Weights of a small multi-label audio tagger.
Data: 39062 training examples, 59.0 epochs.
Rows from block 5, named by matrix and row number. Rows with one number belong to one neuron. Each number is 50 + 15 x the weight over its row's rms, rounded and kept within 0 to 99. All counts start at 0. After the name is the row's rms in percent of the matrix's.
# fc1: MLP up (model.blocks.5.mlp.fc1.weight, 768x192), inputs 96-143
# fc2: MLP down (model.blocks.5.mlp.fc2.weight, 192x768, transposed), outputs 96-143
fc1.674 107:61 59 49 58 63 56 38 68 34 57 35 67 51 52 42 40 45 36 65 40 44 26 45 28 36 46 32 80 37 47 45 87 46 49 34 51 50 33 46 36 38 61 39 70 53 69 58 62
fc2.674 051:45 48 48 61 76 55 34 51 33 53 72 40 15 21 57 31 43 46 48 62 18 83 36 38 37 68 34 72 66 64 39 33 60 43 24 34 43 57 44 61 59 53 63 51 64 37 56 53
fc1.675 111:48 42 26 60 59 31 32 36 33 57 38 51 68 39 61 44 49 72 72 45 54 43 57 28 33 40 43 71 55 51 64 51 70 68 80 50 43 58 56 30 45 51 54 49 71 44 53 48
fc2.675 067:52 90 57 41 60 36 37 53 38 56 35 42 37 68 44 56 48 72 40 40 51 57 37 51 13 71 47 28 51 81 50 68 65 43 66 30 69 38 41 50 43 50 35 42 31 64 79 38
fc1.676 103:31 37 66 33 42 34 45 22 66 67 52 39 43 53 44 38 83 70 48 40 20 55 46 55 67 50 49 30 59 49 78 18 51 54 32 38 53 62 30 41 56 48 56 46 63 68 59 39
fc2.676 102:52 60 18 42 46 45 35 46 75 72 83 77 33 57 50 54 44 55 56 75 69 28 46 51 56 45 22 67 45 53 55 79 49 55 76 46 55 62 51 55 36 71 44 37 60 22 57 69
fc1.677 102:29 44 57 73 31 49 49 59 77 68 43 57 76 30 50 34 54 52 54 52 52 48 50 29 54 56 69 61 70 68 17 24 25 45 43 50 33 41 46 42 70 51 54 58 78 39 64 16
fc2.677 048:39 61 44 28 63 60 67 36 24 51 47 56 62 29 59 50 37 58 63 42 72 33 43 37 50 37 40 41 18 62 33 78 48 80 57 48 45 51 30 62 29 70 61 33 69 35 49 88
fc1.678 094:37 54 59 65 41 38 65 26 38 56 48 76 52 42 62 40 48 29 41 60 53 14 53 57 36 70 48 67 77 61 49 39 43 17 26 73 62 78 56 48 41 61 41 67 74 63 62 59
fc2.678 015:56 58 63 40 37 41 53 51 44 08 56 55 43 48 48 50 39 38 54 37 67 65 69 55 28 41 57 52 63 60 60 50 56 44 47 43 87 61 58 41 62 57 42 34 78 38 42 41
fc1.679 111:57 41 41 35 43 52 59 48 45 53 42 63 50 35 58 56 27 52 50 67 54 64 47 56 66 49 38 40 35 41 44 83 38 36 31 42 69 38 59 39 62 40 49 67 47 53 56 48
fc2.679 131:43 78 35 44 50 62 42 50 39 57 63 55 52 70 75 34 33 33 30 42 39 47 50 47 65 56 45 21 46 55 65 60 36 53 58 43 78 58 59 17 65 65 31 43 36 40 30 70
fc1.680 104:50 41 53 45 76 60 67 54 58 61 50 42 42 39 14 53 42 60 63 37 23 65 29 48 74 29 44 48 50 34 32 75 48 63 21 57 39 35 25 42 52 31 42 51 58 54 58 49
fc2.680 096:49 20 47 54 42 33 37 53 75 28 33 59 50 69 50 34 44 45 67 79 70 61 07 48 47 43 40 37 45 44 55 36 53 60 28 27 53 61 61 73 24 59 50 80 33 46 45 75
fc1.681 111:39 52 70 74 40 52 66 56 34 59 39 67 37 58 34 56 27 59 41 60 60 33 67 32 70 38 63 73 43 15 29 61 35 50 42 32 84 53 47 44 46 68 38 46 41 39 41 63
fc2.681 103:55 69 44 19 67 34 68 27 49 23 64 48 29 27 46 51 24 67 63 55 55 57 24 73 44 52 51 45 66 53 58 46 40 53 52 48 40 35 51 48 31 38 47 47 52 43 29 61
fc1.682 095:51 53 45 50 19 17 38 58 34 54 64 48 57 51 36 68 31 61 34 35 73 75 63 41 37 82 44 83 50 68 30 63 50 61 56 57 33 57 61 50 71 58 62 82 48 33 31 38
fc2.682 073:53 53 67 40 57 41 48 41 47 28 68 64 41 52 48 34 66 27 31 64 59 38 68 60 44 49 42 48 69 72 51 72 32 51 57 78 83 48 49 22 70 78 46 46 62 22 27 57
fc1.683 095:38 62 42 46 55 28 72 74 28 29 54 35 58 41 35 57 48 61 61 71 55 50 74 41 68 60 37 34 24 54 48 78 51 54 38 52 60 41 26 61 65 68 66 66 61 55 39 30
fc2.683 114:39 69 40 29 56 53 49 57 84 29 70 48 65 51 51 57 28 44 53 49 47 50 80 46 52 70 43 60 47 49 49 48 63 67 37 39 63 71 11 74 19 31 42 77 41 61 44 45
fc1.684 099:17 58 34 31 66 58 36 40 51 57 32 50 48 30 85 43 44 27 42 83 20 37 39 72 45 59 64 56 55 48 34 32 26 34 25 52 63 66 32 53 27 53 28 57 64 37 39 53
fc2.684 111:41 35 38 38 66 58 34 62 74 55 71 66 57 37 64 57 52 76 29 64 33 25 54 47 51 47 40 43 53 58 47 63 47 17 61 41 72 76 51 56 44 78 45 67 62 35 35 66
fc1.685 104:90 22 56 67 34 53 39 53 51 43 50 52 64 70 53 54 51 34 60 46 24 41 30 62 40 51 69 55 54 71 48 42 15 30 36 74 87 59 30 38 60 46 56 50 72 37 41 38
fc2.685 090:70 21 34 45 48 57 45 46 77 60 68 66 35 39 52 50 32 61 51 45 61 55 28 37 22 44 47 55 53 20 60 65 69 80 46 42 49 62 63 52 74 48 40 40 55 44 69 64
fc1.686 098:55 55 38 56 46 53 39 68 42 55 37 49 60 54 70 42 46 43 61 68 31 62 50 67 46 48 44 63 43 52 69 46 48 28 64 14 62 53 28 36 50 28 54 66 70 35 56 40
fc2.686 138:47 47 45 65 42 52 66 67 66 39 46 33 57 42 39 32 47 45 61 44 99 32 27 32 62 25 40 78 60 60 41 24 48 29 52 46 66 49 46 51 63 39 34 50 35 45 41 53
fc1.687 107:68 46 48 80 46 50 47 33 36 40 41 42 29 54 55 53 50 57 45 67 64 39 44 52 30 47 60 45 86 36 69 45 57 39 48 33 56 33 32 26 22 84 59 33 40 71 59 52
fc2.687 104:64 48 48 62 48 54 67 54 52 39 59 46 37 37 42 54 41 48 52 65 33 55 48 75 39 45 52 27 55 53 48 41 61 53 79 39 42 26 55 63 60 56 41 37 53 45 22 52
fc1.688 109:47 31 56 51 66 52 69 61 42 50 25 88 62 41 55 55 29 50 31 40 17 42 33 65 52 53 58 47 34 49 86 48 24 66 49 79 50 30 57 59 48 20 58 55 48 55 41 39
fc2.688 107:55 52 38 42 35 56 20 68 68 62 35 58 57 56 47 60 23 78 75 69 62 40 35 51 71 57 38 28 34 49 61 38 18 69 17 56 43 41 37 82 40 17 60 32 50 39 58 34
fc1.689 098:53 37 62 37 47 61 72 69 65 64 60 62 68 41 47 56 41 52 79 23 48 21 21 75 53 72 52 39 55 38 65 24 40 56 21 64 53 37 53 32 52 44 56 73 54 42 48 70
fc2.689 100:33 61 52 35 41 44 26 84 52 53 33 40 71 50 38 38 46 39 46 42 57 59 50 37 52 39 44 44 41 48 43 31 38 43 68 81 22 51 38 44 19 35 36 62 58 71 36 67
fc1.690 092:50 60 36 61 50 52 46 44 40 57 31 52 52 52 35 39 20 48 77 33 60 30 74 61 46 36 25 32 44 37 60 61 20 66 70 54 57 65 59 56 44 77 39 69 43 53 35 45
fc2.690 014:22 71 62 44 46 22 77 51 47 40 49 57 36 77 24 64 46 58 52 16 72 38 77 44 44 44 61 63 42 45 54 56 60 87 44 60 46 40 60 68 43 62 43 63 63 53 37 48
fc1.691 116:78 71 23 58 67 66 28 55 65 53 96 38 52 50 52 52 58 47 31 57 40 68 54 73 55 61 49 52 78 42 63 48 28 57 37 54 44 59 38 35 62 52 63 26 55 59 46 63
fc2.691 116:43 58 22 45 19 39 78 75 40 43 50 63 53 48 47 65 25 35 51 41 52 43 55 50 82 46 66 46 51 51 36 46 22 43 55 29 63 38 31 53 53 52 42 34 62 65 42 35
fc1.692 100:54 30 49 63 37 51 53 63 51 45 69 40 32 81 60 32 27 46 33 32 38 24 53 61 47 66 45 23 51 47 51 61 54 64 67 47 13 36 76 71 39 85 46 73 41 63 34 70
fc2.692 071:55 51 37 43 50 49 50 54 42 49 57 38 74 54 37 37 57 78 47 39 43 47 59 52 41 63 51 58 61 55 48 66 36 43 39 42 45 56 58 57 50 63 41 75 46 15 53 25
fc1.693 105:60 51 52 29 39 45 72 55 34 34 67 42 70 30 69 50 38 53 40 52 61 66 87 51 38 43 40 43 60 44 86 53 40 58 45 71 38 51 34 85 59 42 76 77 64 63 20 79
fc2.693 121:54 52 46 60 44 63 11 38 82 38 42 47 60 45 46 55 75 27 48 43 55 50 18 41 13 43 67 83 60 49 51 53 47 30 49 73 55 42 71 32 66 42 21 58 20 54 60 55
fc1.694 094:51 70 77 22 48 48 36 72 32 55 47 61 39 38 41 60 47 24 55 58 31 50 61 52 51 58 38 30 50 47 59 48 45 40 42 68 39 39 39 74 71 49 56 26 48 43 74 58
fc2.694 095:77 58 40 58 54 39 41 53 49 55 44 39 67 30 64 63 55 32 54 36 63 68 48 42 72 79 63 37 17 53 63 33 45 42 27 62 48 60 43 64 56 64 47 48 66 49 55 55
fc1.695 091:89 55 79 46 62 55 58 49 26 73 51 53 49 47 52 43 60 48 46 59 47 53 28 30 35 54 58 48 71 59 45 46 48 59 52 42 57 42 29 42 60 52 79 81 35 37 89 68
fc2.695 016:41 52 55 32 47 25 20 37 55 35 40 33 48 52 48 27 58 47 55 58 39 42 29 56 85 36 69 47 39 26 38 59 50 47 50 32 49 78 61 54 64 64 58 76 46 57 43 51
fc1.696 096:53 45 52 66 53 59 26 65 51 49 56 04 22 35 53 58 63 44 52 75 49 33 27 44 70 47 42 32 37 43 34 66 60 49 46 40 36 13 69 39 49 31 40 53 26 71 90 33
fc2.696 055:34 69 51 43 51 55 37 59 45 67 51 38 39 34 45 30 66 60 51 52 36 80 51 54 48 30 58 38 35 44 73 52 27 50 27 77 43 64 22 40 59 47 56 49 45 39 54 69
fc1.697 095:31 53 30 70 25 37 40 65 42 73 37 26 29 48 51 59 64 51 58 61 52 58 23 45 61 60 67 62 46 50 58 47 34 38 43 40 69 34 42 77 48 57 37 43 68 55 54 47
fc2.697 030:61 49 50 34 51 57 31 71 43 51 50 66 42 43 40 59 42 45 43 67 53 43 20 54 71 29 56 64 38 56 51 54 74 60 46 47 57 45 35 23 59 30 28 45 72 22 27 65
fc1.698 103:56 63 52 62 64 50 78 41 61 51 43 46 34 59 43 66 84 55 50 61 46 29 69 78 42 22 54 49 45 26 46 81 59 94 28 59 25 46 17 53 65 60 56 57 42 66 76 36
fc2.698 083:82 51 34 58 66 61 56 47 38 43 56 34 45 38 51 52 48 37 47 42 59 56 46 70 68 53 55 59 42 52 49 65 48 40 38 46 42 29 25 88 76 58 27 36 51 32 50 58
fc1.699 100:36 49 41 42 47 66 53 48 80 46 59 70 31 53 46 61 33 69 68 65 40 52 71 64 72 57 40 35 51 71 51 45 72 53 49 54 65 28 40 47 23 56 46 68 41 35 69 42
fc2.699 113:84 41 55 28 61 69 38 49 64 59 48 49 36 56 58 50 68 60 74 32 66 32 55 52 43 43 48 64 37 10 56 40 57 28 50 52 66 79 27 37 57 73 61 12 68 28 47 69
fc1.700 102:39 48 57 47 35 76 56 49 26 65 72 41 50 63 47 26 32 51 46 35 33 50 70 31 44 49 54 48 64 76 43 67 57 60 59 49 48 50 58 68 46 47 53 51 39 39 51 49
fc2.700 120:44 69 33 52 79 43 34 48 52 66 73 59 45 34 47 66 66 52 43 57 51 20 46 46 44 46 32 63 50 61 66 30 58 49 63 69 40 57 40 49 27 39 43 24 82 60 52 54
fc1.701 097:38 59 76 30 51 48 70 34 45 60 52 49 53 51 35 58 52 44 57 29 23 45 58 47 51 53 54 53 29 62 55 40 33 39 62 55 34 48 75 38 63 43 41 52 49 50 46 60
fc2.701 108:42 12 39 49 52 71 53 27 16 37 44 55 30 45 73 72 60 52 60 51 62 45 63 56 53 72 47 45 40 52 58 22 40 66 57 69 85 59 36 75 33 48 45 71 47 45 54 26
fc1.702 098:56 73 28 40 50 54 22 39 44 53 63 24 51 84 35 55 60 48 32 51 17 41 52 40 52 49 54 62 54 45 33 53 37 70 60 36 41 58 37 48 58 28 21 77 19 57 60 48
fc2.702 126:51 24 49 77 36 51 62 45 33 55 18 18 51 43 63 46 30 54 53 76 67 63 35 48 62 39 64 33 54 23 35 55 48 56 36 62 64 44 52 59 53 64 23 32 41 55 64 64
fc1.703 089:34 59 44 56 50 29 32 60 11 59 32 44 61 73 52 35 46 55 42 58 52 39 74 51 65 28 44 29 34 47 52 32 42 46 33 43 60 29 97 66 65 25 60 74 67 64 76 63
fc2.703 072:21 60 34 68 38 39 22 52 61 29 58 42 79 70 42 48 54 73 44 20 34 54 52 68 65 49 45 47 45 50 47 25 52 59 68 09 66 55 61 69 41 14 49 60 36 54 68 51
fc1.704 092:44 75 53 53 39 49 64 31 64 58 38 79 50 47 76 49 39 70 49 42 23 53 69 53 48 63 42 48 75 63 68 77 46 42 67 38 73 58 36 29 29 50 55 35 54 69 51 50
fc2.704 116:66 42 27 49 67 56 40 32 63 48 58 46 35 70 38 24 70 58 69 23 48 42 60 79 78 60 32 71 50 41 54 42 59 40 44 57 43 40 35 84 38 54 57 51 57 17 54 58
fc1.705 099:38 50 61 31 55 83 65 16 44 45 53 30 89 46 53 29 53 44 44 89 36 46 59 13 32 53 28 24 31 73 62 37 49 53 34 70 37 78 57 36 43 46 40 67 47 49 57 58
fc2.705 074:51 63 29 65 63 62 44 65 33 52 71 35 65 49 49 16 63 28 46 56 84 44 55 47 36 42 43 26 33 69 30 47 62 60 62 78 46 41 59 46 75 32 40 47 56 76 25 67
fc1.706 098:37 30 48 63 12 44 56 68 62 66 85 67 57 73 44 69 42 48 46 49 45 74 69 26 54 57 35 28 60 51 50 36 41 45 23 45 57 61 51 54 61 65 34 42 48 38 35 52
fc2.706 082:43 51 50 52 23 26 44 83 42 28 60 35 69 73 40 24 46 72 39 65 61 53 27 54 59 35 40 34 40 51 56 09 27 51 36 39 37 24 61 69 44 43 34 46 38 67 41 33
fc1.707 097:38 63 62 57 53 73 51 56 52 61 22 41 63 50 66 61 00 64 33 63 62 64 33 36 41 33 71 46 33 41 24 60 42 41 64 48 46 70 57 12 20 45 45 49 59 67 45 49
fc2.707 043:64 68 53 57 76 43 59 41 60 44 76 81 58 74 72 31 38 50 49 27 64 57 50 21 55 61 41 68 43 66 27 54 55 44 56 23 60 40 54 53 06 36 53 61 28 45 59 49
fc1.708 108:63 52 26 29 38 39 49 17 51 41 62 42 51 41 51 56 43 70 63 53 43 87 60 48 25 59 35 45 38 43 52 73 43 71 52 81 45 26 53 47 40 55 65 32 38 33 43 48
fc2.708 145:47 74 35 49 54 53 58 43 51 68 42 49 43 33 64 63 57 47 42 30 68 62 45 72 34 57 37 59 99 49 54 37 41 56 52 30 43 21 44 57 39 39 21 73 43 57 39 38
fc1.709 077:55 37 55 30 57 54 38 29 32 64 21 65 70 63 38 42 44 47 50 21 56 34 59 63 29 44 57 30 60 32 53 46 49 63 53 56 55 39 47 53 40 52 29 92 34 67 75 84
fc2.709 040:41 64 97 47 41 73 73 77 68 55 32 44 48 33 76 56 42 70 64 47 75 19 45 51 47 53 40 48 44 44 64 25 39 44 48 68 52 33 37 53 45 42 38 69 52 58 20 60
fc1.710 099:36 63 52 67 59 47 46 57 43 32 67 54 33 55 46 46 60 50 61 48 60 51 48 87 41 43 15 54 61 42 61 51 32 43 55 38 49 43 43 46 54 36 53 60 69 71 41 58
fc2.710 095:62 41 30 30 31 53 53 60 60 63 46 55 49 40 64 32 63 45 64 33 42 52 39 34 49 39 54 46 47 21 48 48 71 60 39 64 51 45 65 37 53 35 40 48 50 48 35 56
fc1.711 104:45 62 65 28 63 68 52 48 48 36 35 49 46 66 52 56 52 69 77 64 14 76 19 62 50 45 44 51 47 52 45 71 54 32 34 35 60 15 40 48 37 43 26 31 76 49 57 46
fc2.711 191:42 74 65 56 66 28 52 35 29 67 80 39 49 44 38 51 67 69 47 61 39 37 53 12 53 47 37 58 50 75 39 41 37 74 50 57 48 50 33 66 46 36 52 61 91 51 89 66
fc1.712 106:45 30 34 29 42 16 19 52 32 46 64 47 54 40 61 50 70 35 49 50 57 37 54 21 26 73 54 27 76 26 54 33 59 74 39 76 62 27 50 36 61 34 46 47 41 36 54 49
fc2.712 140:44 66 72 56 42 40 65 29 42 57 87 53 53 64 54 44 65 36 42 47 51 50 45 47 82 36 58 74 77 62 67 64 56 59 39 87 55 67 52 58 51 46 38 39 54 26 65 53
fc1.713 097:55 50 49 35 31 61 34 83 39 52 29 36 66 43 58 80 75 56 32 49 59 50 37 65 65 62 77 71 34 50 70 64 45 16 65 37 59 52 75 61 59 54 46 47 62 55 28 42
fc2.713 093:78 53 59 78 52 63 49 58 69 67 82 52 54 64 50 68 39 62 26 63 49 40 22 32 59 53 38 51 49 22 21 40 65 36 45 55 64 36 59 43 37 39 45 60 57 37 40 59
fc1.714 106:51 49 66 57 51 48 54 36 60 52 70 47 59 32 50 67 36 58 65 70 45 35 47 40 25 12 53 35 46 74 55 71 20 19 84 26 55 70 54 44 54 71 62 32 42 70 58 44
fc2.714 088:76 64 26 69 50 41 57 51 27 66 62 43 48 46 36 29 55 62 58 12 51 53 33 48 45 61 67 62 36 59 57 51 41 41 29 25 54 54 25 63 37 55 62 55 24 17 43 50
fc1.715 100:93 32 49 42 43 57 53 20 54 38 77 34 71 14 47 43 21 35 44 42 67 69 62 46 65 43 48 43 75 55 46 89 30 60 32 48 62 27 45 56 35 46 55 51 35 42 58 45
fc2.715 071:66 25 43 55 25 42 46 65 52 59 65 57 55 31 53 32 38 38 48 51 59 23 41 58 74 66 50 43 48 32 36 76 70 44 61 76 27 40 74 36 44 43 49 84 46 28 66 40
fc1.716 091:65 66 46 20 12 20 64 44 54 57 63 36 36 86 30 36 49 55 34 36 36 48 80 42 37 24 44 55 32 43 46 46 77 50 52 52 81 55 39 57 58 40 53 33 38 78 43 55
fc2.716 042:58 64 49 35 56 48 40 55 78 48 47 64 35 78 52 75 54 47 71 55 24 63 52 72 43 40 41 28 67 08 62 66 53 68 69 43 47 40 51 65 63 70 44 32 70 65 51 73
fc1.717 107:37 36 46 37 48 66 62 28 34 39 55 74 37 72 68 51 55 56 24 50 32 69 63 43 62 48 42 53 27 64 66 65 76 26 30 80 66 43 59 82 38 75 42 56 74 53 53 55
fc2.717 130:44 52 49 55 22 56 63 75 29 58 43 55 74 62 57 30 28 48 55 57 71 48 50 58 40 38 28 49 44 38 42 26 41 28 59 12 46 45 65 40 37 60 28 43 48 76 22 67
fc1.718 107:28 60 49 76 48 34 70 48 44 68 54 38 35 27 58 48 77 52 41 24 38 63 51 35 48 54 45 37 58 69 41 56 54 48 31 30 64 42 57 49 39 56 69 67 39 55 67 59
fc2.718 117:45 40 60 78 33 43 50 44 63 68 54 29 61 60 42 46 69 64 49 52 10 47 60 41 43 61 50 55 46 53 61 46 63 38 63 56 42 89 50 57 44 64 40 62 36 65 76 44
fc1.719 100:59 19 42 55 55 66 32 25 62 60 49 54 30 72 44 60 36 74 50 53 38 71 29 27 47 45 69 46 49 49 52 63 18 63 44 66 62 80 48 62 51 35 84 43 52 60 77 44
fc2.719 098:56 48 17 60 39 69 26 48 45 43 55 34 62 49 56 40 49 30 56 38 62 78 49 22 78 42 31 51 58 21 50 43 53 40 53 23 49 64 70 56 36 57 45 47 35 56 61 29
fc1.720 103:62 14 72 59 48 43 90 53 48 43 40 53 50 80 46 42 57 59 61 63 47 55 44 11 63 46 43 77 27 33 50 49 43 45 66 35 62 59 35 56 39 51 31 47 63 41 23 72
fc2.720 124:60 71 64 33 30 49 55 37 29 38 75 42 42 09 53 46 63 21 40 47 41 55 44 74 36 55 53 19 71 46 54 55 59 47 63 47 55 69 54 24 36 29 52 57 65 53 76 65
fc1.721 089:35 17 64 41 68 58 80 57 34 50 47 72 50 63 44 71 65 48 57 53 31 52 52 36 91 59 32 41 39 28 49 45 49 49 48 34 60 48 47 51 58 33 32 31 61 54 67 64
fc2.721 054:47 44 53 61 20 43 69 59 53 20 65 89 10 42 50 53 72 39 53 49 27 55 48 40 69 48 41 65 22 72 67 44 40 37 59 44 24 57 23 51 34 55 43 37 62 40 28 45
fc1.722 107:49 84 39 44 80 53 45 47 54 38 24 62 54 21 67 68 11 45 35 38 44 53 35 76 52 57 65 72 27 62 51 70 68 45 49 53 21 53 61 69 60 26 47 62 65 59 51 42
fc2.722 133:19 42 52 38 52 46 43 46 22 36 39 40 55 39 35 94 44 61 42 38 25 96 41 67 41 49 39 38 64 72 32 26 65 71 45 62 66 49 50 67 44 45 48 74 44 36 60 34
fc1.723 107:62 33 38 44 54 51 35 59 45 65 32 49 69 61 56 75 68 63 55 36 62 29 67 37 71 32 38 52 49 34 62 47 77 30 27 55 36 45 49 34 57 28 55 57 47 36 66 32
fc2.723 115:40 52 57 73 74 12 42 40 48 31 45 23 50 54 55 60 31 47 26 44 60 47 47 66 47 63 31 42 32 47 49 42 78 73 34 23 72 55 54 64 13 43 16 42 41 37 70 43
fc1.724 091:71 60 65 28 24 19 36 20 40 34 70 72 76 45 36 84 36 45 42 34 43 57 73 56 51 25 61 80 60 40 43 56 37 57 48 20 60 44 53 61 78 70 45 65 73 41 38 94
fc2.724 077:70 64 45 52 59 64 54 63 42 41 62 55 57 36 61 40 43 45 33 48 52 58 52 37 46 76 72 54 55 60 49 30 59 54 42 33 41 52 51 50 51 53 49 33 65 59 15 53
fc1.725 103:62 57 70 62 32 13 53 29 63 66 74 45 54 52 35 59 23 26 52 42 57 39 27 27 57 48 62 56 73 26 52 46 96 41 43 47 63 28 51 55 51 48 43 69 48 49 11 72
fc2.725 145:41 73 52 27 20 41 53 57 46 42 33 47 51 35 40 49 54 65 63 64 66 48 43 66 38 53 72 39 40 51 76 37 17 38 47 13 52 33 28 49 51 38 68 42 51 27 55 76
fc1.726 090:37 51 72 26 46 48 46 34 67 42 39 56 48 79 54 79 68 65 47 58 63 17 42 46 88 44 54 41 60 52 58 70 68 40 33 64 68 58 40 39 36 48 21 39 54 66 71 41
fc2.726 086:35 36 11 37 48 39 55 39 49 66 43 21 31 79 79 21 60 11 47 35 30 53 61 41 47 53 42 58 70 67 47 42 70 51 57 49 54 43 56 62 51 25 47 13 46 45 76 27
fc1.727 085:57 29 53 49 32 55 74 40 48 59 57 74 49 44 53 60 37 74 54 36 30 65 40 49 67 47 57 56 53 35 39 74 37 40 50 65 34 69 63 36 44 41 38 42 45 64 53 33
fc2.727 005:49 45 52 50 54 46 71 45 81 54 42 39 63 58 38 37 62 70 63 31 46 49 54 37 45 50 55 64 49 43 52 52 54 30 37 70 78 81 52 61 50 51 67 65 39 35 23 39
fc1.728 104:47 51 47 70 56 39 70 61 16 89 61 48 61 51 59 63 84 28 47 42 43 73 40 78 38 61 23 49 40 75 31 42 56 54 64 51 35 22 40 35 59 69 51 23 25 51 62 45
fc2.728 130:56 46 50 75 47 44 79 73 37 45 12 49 74 61 62 47 36 47 12 41 55 67 65 34 72 60 52 50 39 47 36 55 48 31 34 26 40 62 37 42 45 58 38 54 29 42 58 24
fc1.729 107:36 58 42 59 62 58 37 22 57 29 53 39 64 44 36 36 16 32 55 52 00 43 73 75 62 43 70 39 48 47 61 63 72 72 71 66 75 82 50 64 59 44 42 50 42 55 69 62
fc2.729 150:74 48 21 46 64 69 20 33 03 55 56 41 41 70 76 36 38 30 68 37 33 43 61 58 61 46 55 28 54 49 59 48 62 49 48 64 35 46 47 46 43 10 58 52 53 55 22 56
fc1.730 094:58 63 93 54 48 60 58 49 68 33 60 49 53 96 33 44 51 38 37 60 46 36 66 19 57 67 28 63 27 44 56 30 40 75 30 49 39 42 38 65 39 54 32 77 67 45 43 36
fc2.730 110:58 59 68 66 41 60 51 69 33 44 60 67 37 50 58 34 31 49 52 76 55 64 26 52 57 54 19 78 56 41 42 55 53 77 34 43 59 56 57 45 68 31 48 13 33 60 31 44
fc1.731 111:49 49 53 48 64 54 46 30 69 48 47 75 33 59 64 51 32 28 32 31 80 63 78 45 57 20 78 42 49 34 35 77 47 60 66 38 63 39 36 45 41 50 59 59 55 63 48 56
fc2.731 124:41 44 66 58 56 67 48 57 50 68 27 66 41 65 58 37 58 36 47 50 75 59 43 33 40 55 52 34 35 43 57 15 29 31 37 57 47 44 28 38 51 42 38 69 52 74 58 72
fc1.732 107:99 44 34 34 27 44 46 45 22 45 48 43 52 67 65 29 68 61 68 26 37 41 53 75 53 39 61 33 41 50 61 68 63 29 15 45 43 61 69 56 31 54 34 61 41 38 44 50
fc2.732 111:46 46 25 53 56 52 57 53 55 15 50 35 48 34 67 45 55 41 57 24 51 62 46 37 39 48 21 59 56 25 40 49 90 40 56 50 37 66 29 29 36 49 58 74 55 45 30 45
fc1.733 102:24 47 59 51 72 35 59 68 72 45 56 63 51 52 64 41 59 17 54 64 45 61 58 51 47 51 52 72 28 42 45 58 45 41 53 68 45 45 56 40 47 67 38 40 42 36 62 75
fc2.733 118:72 58 38 86 37 44 21 67 81 58 33 68 25 42 42 47 41 68 51 58 40 21 53 55 58 53 51 63 48 42 31 72 46 50 55 29 51 37 50 63 41 48 35 57 73 30 33 36
fc1.734 106:46 70 66 43 33 54 57 70 56 50 52 57 61 49 07 64 45 30 44 61 47 30 33 58 46 77 53 30 50 86 37 60 45 44 45 47 47 47 43 34 57 32 45 46 48 53 57 62
fc2.734 095:25 48 65 42 31 46 63 46 64 44 39 37 32 68 43 42 57 57 65 77 68 59 57 66 58 47 39 51 22 35 63 54 68 28 40 55 20 48 54 23 66 60 64 40 49 49 53 38
fc1.735 099:20 54 54 48 09 53 59 34 94 68 41 57 48 63 58 55 53 86 46 42 34 44 36 37 62 58 45 51 28 45 49 55 31 49 44 63 72 72 59 37 47 43 38 46 42 75 34 46
fc2.735 124:54 75 53 38 48 33 54 37 62 77 50 53 56 39 64 62 54 36 47 60 48 70 45 56 63 63 57 65 52 33 60 38 42 38 65 61 32 60 46 31 53 52 35 02 49 71 18 63
fc1.736 087:57 60 60 56 54 36 62 36 30 61 53 50 37 46 62 59 43 52 49 62 49 24 53 81 73 65 44 68 42 40 54 53 38 52 77 44 57 66 64 12 48 58 48 68 59 47 77 58
fc2.736 115:42 38 58 40 81 52 56 33 43 45 50 40 36 43 68 23 48 65 37 55 57 61 39 74 48 50 70 40 62 37 39 55 44 21 60 22 54 73 55 63 47 66 41 46 19 55 44 71
fc1.737 114:33 53 41 28 30 60 38 41 37 34 39 44 69 56 50 67 61 52 73 46 45 71 71 41 62 78 39 34 65 26 44 25 49 62 51 84 62 64 35 54 48 39 38 65 55 32 26 62
fc2.737 134:68 36 42 55 45 35 50 56 61 47 42 39 42 25 58 38 34 49 57 66 44 34 45 54 47 54 22 43 56 56 59 77 56 22 65 48 51 45 56 46 49 21 39 46 51 90 48 39
fc1.738 100:38 10 52 36 61 35 42 69 50 38 71 61 29 63 43 50 67 50 59 35 29 37 62 46 56 49 61 40 41 48 52 26 35 31 62 36 62 65 38 32 52 28 43 53 74 56 38 50
fc2.738 104:48 47 50 42 52 31 52 37 54 58 64 38 23 27 68 17 62 55 62 30 37 44 78 55 55 42 33 66 75 84 44 72 53 57 49 66 49 31 47 45 50 46 60 32 39 51 76 39
fc1.739 104:50 34 55 18 27 62 66 50 74 52 61 54 55 51 67 36 38 53 46 42 48 37 45 36 49 17 34 74 39 50 50 64 44 56 49 53 50 57 46 50 88 87 41 59 54 36 62 47
fc2.739 107:19 58 23 61 28 50 65 63 46 56 39 64 39 31 60 48 50 28 48 57 40 62 65 65 42 64 36 75 15 35 37 26 09 46 54 53 42 48 58 75 45 53 33 51 56 53 51 62
fc1.740 102:65 48 37 39 42 54 48 26 47 26 71 35 56 32 72 42 44 60 61 67 55 48 59 54 59 55 36 69 28 60 44 52 59 59 43 60 42 29 66 36 34 38 42 43 40 59 55 39
fc2.740 077:51 53 52 39 46 38 35 48 47 43 50 50 34 46 74 71 11 56 57 25 34 27 79 50 46 32 80 45 62 44 71 24 64 66 51 48 55 59 41 51 38 46 66 59 20 60 74 27
fc1.741 097:51 60 60 31 69 39 60 36 53 57 47 62 55 77 35 39 17 43 47 57 34 48 60 27 45 51 41 65 37 55 45 37 74 30 35 61 28 41 29 37 31 34 48 43 39 55 34 41
fc2.741 104:43 64 49 49 45 62 57 82 59 46 65 44 36 85 62 54 29 53 31 68 56 59 70 61 21 12 58 75 63 63 64 39 60 26 27 70 39 58 56 47 21 59 29 34 87 38 60 70